Weights of a small contrastive image-text model.
Model: 6.14M parameters, 64-pixel images, encoder norm batchnorm, encoder depths [4, 4, 4], text encoder width 192, text encoder layers 7, text encoder norm rmsnorm.
Training: 10800 steps, batches of 256.
Data: 48750 training examples, 56.7 epochs.
Rows from block 3 of the image encoder of a small contrastive image-text model, named by matrix and row number. Rows with one number belong to one channel. Each number is 128 + 32 x the weight over its row's rms, rounded and kept within 0 to 255. All counts start at 0. Numbers have three digits each.
After each channel's rows are labels from the 100 images, of 14848, where the channel reaches its highest value: "peak on" is the class under the peak. Only what is clearly more common there than usual is listed. The data: drawn human figures in many poses. In brackets: how many of the 100.
# convs1: grouped (16 groups) 3x3 conv (encoder.blocks.3.convs.1.weight, 96x6x3x3), inputs within the group 0-5, a 3x3 kernel for each
# convs2: expand pointwise conv (encoder.blocks.3.convs.2.weight, 192x96x1x1, transposed), outputs 0-95

convs1.95:143174098126138127117084076128092192165083137130124161096130087111161129105102045133124100150134123092106123090102107129139145069110126091130088125211130082123072
convs2.95:113157099106175114173147169166105160108110117121154133122120162083157135154189176110084159139173097171168189191147138102134102147126088154148118174180171136092151114169131126093091193104077139162118137135124123142143118064115091145146147128131112164117174143150124174145114153115096091166
peak on: leg (70)

convs1.6:129179167081136149120077081167162121164126116055073128124140132151116134095094101094143164122106163125126091115169151137130179106079075120141165076099191099105115
convs2.6:157097105119106164089087127115110121131039131118165087117085122134135101148136143170133117138104126129149069150095050100139071176111120192127109160171176177123140152088088115176129124123129083074141134112126186135163120119104123130120167128141146099112119145095074094113058101102131065149
peak on: torso (95)

convs1.48:127100151156120137134152121076124168129113081175143097111112107170134058178171039096179105107133150113100120142137076143130103121119115103115104117101114119204067
convs2.48:163099123108190160041132085221135080091176093079164159152090123138098161144139162106068113087124088183191163176175119190117173117100100179109079078116125115171128110119130153065101079106127107096124164186110069184059096158099119160105117075098122124164178113097130111125179188118089104114
peak on: torso (27)

convs1.21:188129181066132028144058120143124112099138108141139145161160066117067146131136080151126125145133168071122075163148117147113138102118106117132132131123167119130098
convs2.21:091146100132117087146120126161128128165106152122087152054123123126139151140163121189154150103148118117136097155124133126154153143155130134111070142158150108077152127137112169131110140194102141143099127101122192109172091087134073147160157134128182095142140158137126148171131133063121110139
peak on: arm (40)

convs1.44:044116160147133086121100149130125119129124138133115111065073090117174169180169077150145106130117104098095176112093118127137154124155102132154182110109053132075156
convs2.44:149107149136137109204166127095115092110125128093114103133048198108133128101119106150135168196102176178123103114154130100190139150121141123143191144102102129141145149132100120128142118101085136183081140104104143172125124135172092102114096168133189145108102125165114104111129117125165104159
peak on: arm (55); leg (36)

convs1.12:093126133098111168113107135118083172068128179125166071120079113084096179130108154088134197103107122086090114158110106142120075142157106050135138121153105153140093
convs2.12:102116156158074195117141164129135167144163092139193147136118126181101166143094158108049108114124155111105126129099075073128126146081088147086110096243144094207124104065112115104071177159137127153172136141167105176115159151150140130127141106115075071118107131133198158137185097141143183137
peak on: leg (54); torso (30)

convs1.16:095095160120152115132144128137163142123116131110109128103110164094155123121154121120142118128127177131112073150079057084119145145200221071067102125148151182170140
convs2.16:092109175110096138085120089136077070163151093139150138162131125122115124186128086116129197144198124161075175123147105171136103097102065120113147145075105089144177124130124125102174174105162087126124144074071099133147184142175150166091109130148150111159151083086184104162122138087083110119
peak on: head (100)

convs1.8:108126213141105112125129086146129156149112110120082146132105105136142134120121180100127115128099105136135128106139172150086118171118118100180219067070143153103048
convs2.8:138064134105056143119115109097095137135106117137121171150089159129099147139129126085132170166153131151150090151120068156120104189123143109151082137099146052145109099112165101143122126096159143104190116078122148100137170112106093154098137090140098109087084111113126114193090121179142143162
peak on: torso (59)

convs1.94:131087166159135065127156109081219086123085198161117065166082126135117087106144138140098135131137109131129132169087100068154093141126128130112143134128089142170116
convs2.94:117101101179153110128120070147115187073089093142110064132146133125116122097126119178130119121108110112148110131111113135122126092134140111099146126118116118114131155106159107103124178092178108087141109129090125073144122141114154173140139148141127177197101102193121118075089117092101255173
peak on: leg (45); arm (32)

convs1.50:108071132128127150114150140126137092093098121096164189079107147067117179079129175125133123144174077142122101132175160117155144083082108117170131125140126070091197
convs2.50:201154096126072188089119142120117127106149081144139152138092046164099207063126206084118123129133125150130156135183104147165131120093108166131107120095087075113079093163127042093174131109098091112101091163097090157133110135126134091202137119141090120160156164108097098103140133106153121127
peak on: foot (39); torso (26)

convs1.58:125148099165091140128128109140079147096159109151125111115138133114132110131161118127119119150119123148122121088156097198065172069147106131074156182052187075177081
convs2.58:089173095169119094089109191129068162088103106109147149085122150062148139141079057121179116118176129172086119152206074116106155086126093094093205121139097156149119165155131108116100111105114119136139108110139093132128120132089132154137093110147160091210146137069140132129177107069094159135
peak on: hand (35)

convs1.83:122120111113125149136104137123111126150121132115121143106127086152201108105144130106136067208255100108188122131122107080098141128109116147110133139111132130118109
convs2.83:137179126109141137117120102134120120120097072111090084092065108092082100095136171119154153175065115066149084090122141050119123124094121147112082038124128148109144180068116095131084128079147137142134114144087134094105124110166140120144134151092116138170132122103098120154133116112117145120
peak on: leg (68)

convs1.5:097074091162172196139107081127100142132217116111070135091096136192187102095052106092138164134120133129145141116107143108166131134124136141122103135133120111117162
convs2.5:121118123166081106114103203137151115125135100070171087086150157147123107158104116106090088086179136189099133092193129172097145171171125127168147094153161129119186113095123077176087128072056115134132133123100169101090143179150171119135089176163135123064140111112133048139073111122136062138
peak on: hand (58)

convs1.9:173137095154142112136144114173140092139138166092128118143153095120139118105127097177129129156101120162126092204138121192115138100077126221097111175095082192119100
convs2.9:122166138117165203085123122109187144106159104108112086086089090126067106100112117144100169076082134119150110132147180108084067139118104064135134108062125087122100110175069126130150113147101133123093116131078123155139113052121165169095077127179151117128139147114126116104161117108118105114
peak on: torso (51)

convs1.24:105212015067202164089114208157115143113123103144118146149107163139112109139119133105144152116145127086142143114178159093125112126135121130112131141116110110114129
convs2.24:110092138139131119118155067143084129124024094159116117133161110096111132089143153086196145117091125143147109120108126117147115148105095113126096145090112132255160109147107108121143099147117175105093097097117099128105100158166140147122099142061119082161143093122017114158162100054159109121
peak on: foot (56); leg (26)

convs1.92:079101078145104126165155108164142148083137112140083152038089128180129145178131100068136125155104107148144130128125089087184133110124161093142127099121086197141103
convs2.92:105114110181127085100121143178090109081138116057108111077156145142149136089124094155145118136182134133115082112188139184107137112094121107078109156149120153070147171055112150099135156089088179049043150124170174127121112095114083074111182130136133120155149118132094151172095095093067170134
peak on: torso (51); arm (35)

convs1.14:119116118142154102145123134091113131141137120154126139096132095118116149156126126097102123148134099101115146217208168155116132054046078172158087172124109071100117
convs2.14:156177132115107141069150077148121086140127117192109111062197118098105156169104150128130150110122115120137143058123111113133111105195120141134145118115164087122167119117105162102147115128165135135173109129052147094173119110149140099133103177079134157159125090132123132072114147134114116060
peak on: head (93)

convs1.52:153137107122128151117137103148135072148148104132143086143139079140129084101220092152117177141062198138056191096119135117116130139154100141084092129142109112168121
convs2.52:162130070115166074145157143153053171084061169069101147161109161091174154223109166062131153126142125173130160183101096121108102099120136101120132157076088111079157138126130152131118108103093144144111178126087140086123093128187114148054090154210090127095211117050084065119112126122117127127
peak on: torso (57)

convs1.7:047092111118172129108117110081118074152142103162116106110109112119184129140094146097144097132168160105075091079109120084139085139153132078117179090167106085169100
convs2.7:158120132139183095116097104114100138120101115096090120065141142159110112143162222100115091130133102152142114200114147086153146128122133159124094170120152122124108154112149107117094139073132136136140118099163122119119154175135141060126089106151079089091135126200146099148132142087100132150
peak on: leg (34)

convs1.55:111127105139177119103134127118131134095094140128156114113137116129142131133134102122124104137138113115157113181090137095130202098133091208033212095085119071173116
convs2.55:163165136166083116113110150113105168210127242144124150166146178116173132117121119117042061163131132131131133079143137127113142126100141105150140125128099131077158161165167104104124127107098111167173130106143138175121101159073152173181168154123112142156128128100185136075174089161102097100
peak on: hand (29)

convs1.40:191115122196145106113128107114136110174145136128115142121134145127113132157129126113113145067110132098202174165135118198184099151110062103160086082151136156179087
convs2.40:129111150145089165148121099127175128107074175121117117120133069132081151087102154128124051123121114172156126151102190081114162144148139124115084128117090092090143078111088110092108107079129142202108097141155080117130104117128104150121111143128070128086197129142208104158085128109116119160
peak on: head (66)

convs1.36:180088078167135101147182102100122144154086110160116122116131100132114128158153108125140131089147120050118183165162114181132095143122115097128144071209094069137125
convs2.36:125173112096099119128082068165203072111107102149065111079131106088155176137101068066127099149145089103096116119117140138122091140069131150117116195141102112086145141143121076129102167111173103131117090132095094172150160063097125085130122118105127153145203143145140147104058181126075142144
peak on: head (25)

convs1.13:106104109120109122113182148133103094099115158113134158128104086103130129090115186110095098078143175120135142092128178154140138177134073115076146099140107226184083
convs2.13:200104119084125142108154095143084180099122126108077102149081121112136090131094144116072176171117094140081188155187148087141141055140124132082072133077069100131095158095081142103159111184137081174120170127133100078097177160154100126111111094126114150112082135076137122165108119112163108129
peak on: torso (48); head (34)

convs1.93:113117093131102145140158184064145131124177108155075100151068086109127168092168149116105108127139096130123189143146099215064110106094153085107125143144109137132160
convs2.93:143161153124070121098144138123133121130049110093052087132095147106140095096104157114087067117061123112100184100078131117096114120122065099145171082096108145118090123119102107121063098171112111104136193086108210086119105118138116133098100115132186167116106112076090110178098121107129090144
peak on: arm (33); leg (26)

convs1.27:115116121091092107124108089106080100110185141075153090084086110090164156058161108086128123131173124074116107097125116149191128085106048111126115121152134098134117
convs2.27:142137121164154145172108166101109169127061118066223128139088174133166075141200131147112148164167105151107089127164072097098093066114178141101095161143131135133158131147181108087149237129134129143146055090158140127153124148143156114116191123124109125114146104215116143168115134111116084109
peak on: leg (53); torso (34)

convs1.25:137094164178077163161092169090099131112091189109091159085117121135081172101119160117137158116102167068154163103110136085115155070197158099135137118109155126123141
convs2.25:123162163115140074123121142109097034118153117117114174091135121109104092132141157100108152095125092123129093140093185133116104183163135086108132147162106140205155138150078139148103122089111158093114108143139115130133086130137132101101105087164160094073171149113053126132113100153121112082
peak on: torso (49)

convs1.4:124082105103169206140166084075034102155186163126098101081066097158159155185122081146131135107120130108129108135097146114120133135133120140126135127108107126101159
convs2.4:098124069182121136098084189123128139127123104125119164187130094108134159149099137148075163108187097153087138121166170133149162150159128132199136128157123123104192098194118129138121152149154110129135083079134139072131155122150083073096094099144112144145161108151221102138153130117091134104
peak on: hand (90)

convs1.0:126134084117151107118094168120102057111146183093135151157071066068088194058206180149141153167123110152124120129154131132108119135125125127115122147150105127115115
convs2.0:123141145164079126132160054129131175134120150144109095137157130114088131135107120130173175081218080129062105116085121123153163221155138103226106105143132117108122115174134124159123131132060124133146123156156107130104193126115119148141109138101126090181159142118207124120137118154162101113
peak on: hand (75)

convs1.56:138155111141116181126072135153091126120126108110116149130135115129112124149144121105115112159130116166107145107192104129048200107113068118159151117036193101154082
convs2.56:134139084148108102074108090112096071104190117114071103108144093094078137100123136115123107115115072138111140085166104143099099118109136167184118124124140078150142154183094125113114116097113062133113120103131142136085112109119120097157089127099125099165098054121159125138147097096159149143
peak on: hand (41)

convs1.90:126101096185185133080089081157165135093077088186102149108097106164163136092116094113094111138139144123149119113131117097149165065136089096077073145171158107114120
convs2.90:117154091166118151101130155159115142133140131117187170123208104082151179134201132185091137138151105144100135143146110157149172140089167112137115183188196143131091128091137089097089169143163077120132132143150218102155141152171111110106201087113106150146147106147118082160124108117060117216
peak on: leg (65)

convs1.11:133083107082131166069175092112077097107099157087166116104116170116119146140126091118107150113124121094194075135103070093099153111179132164098137068134141079156136
convs2.11:148173147072112091146094128140110161177125205127105038111158200094126181177162138143077139120116154169124114126126145093128116128160128118142150119138115136112131128132196065155102198054114137132139108135151164098177142096163084117148153123098197130104070154193129165137177147155197148136
peak on: leg (64)

convs1.69:111103108090255196078194113137134123148096119137105117131125111105143107101149119125123123117129126146127121107140113149127129121123127133117141134096137131130122
convs2.69:104153094124157132162105143121119146076135104135119125163134163176010113180112092145150152156021157095108149136111103150102094115177142081120147086103131126110093188138199141088168180123106087086122126111099129130075115123130108157097209111115135096142101133120160187146078110146115110100
peak on: leg (68)

convs1.10:114143127130090111130127137081119107171153113103137133115169185176170115088088086125185209167187136074079061107096074136148144121129122132119128104133140165105119
convs2.10:099130133072137156156118156114117065149158101113139123117050111120182169125108115112147122079127106053108127142106105121095111132088106109137101215173187179095103128118112127089113109159107065129108127106149174114147140170121115107057072130090095111100119108109145147172098183181132127124
peak on: leg (29)

convs1.28:107156070084028081149231220131169126155125132078092113153162124112133127090094117123126115154143137114123125146136135142144137108102099150125118118147139110125133
convs2.28:150109151153135135141247142190141105140149149092125085131129125095090233160185182217149144132098082180144116157115146163132110156088114113146120133063141086135048151140155110099123121207097116151114148137147160148129114135112164165112108066108131115170124112103118153161162158186205135078
peak on: leg (49)

convs1.43:114131043143095125112068179096184092112147087154094130132108129114143109090114148117114154143127127162148074124109167104126138158182089119184072150068113123085160
convs2.43:178134172092150117175127099138132146120184125158145164165092149114144105096130125130144226088152108161097133106142137136081124168144124153129082116091121122121126112108181087105114128069187117151182101097094062121184047146152148113164099169135219123104083169095108143143132129156131126090
peak on: leg (41)

convs1.29:061099138103245161147124044134168123102118124119130088108136135115141114148152088154147091159153102133120070133132108185165099121096073129142119110131119134128109
convs2.29:149190117082112138118150086148153106064146182124153079129142114166088138132129168113138122103089118158104169129135090133134106142115133109150130176178131143083082101133150209130135028090082117222170142109175125094066125152152122150137165068168140146115158130132177151171126156127132130193
peak on: foot (81)

convs1.42:152085114103146158134170131119100128124100111146149155100116072184235150090201121145111156129137134136112093143122077126212145133147122147096129147073128108152113
convs2.42:149108086139158169112097116083122100182133152146182114131125139118000098122149118116124149122107083130112163111119087072123154100113115104137116182059169120122150134122026154085124112112175131084131102106069134127113071118138095102082048111127123150136109108146170147121121108172113107072
peak on: leg (54); arm (44)

convs1.57:122093137128133105101127130096138142130125137128128098113130094124122146134132154100108156146131115161127146198117081080160101106070132164185074052204106119035153
convs2.57:086162180150144124107082173146114185115118134088141139090050140124089135104131063130138155109143149129103144122182138196125160150148105090123140116166129131144113152084149089124170139129146179115161163116090119125091146224094078100137131186160174100133130120135094146142137147112163118175
peak on: hand (93)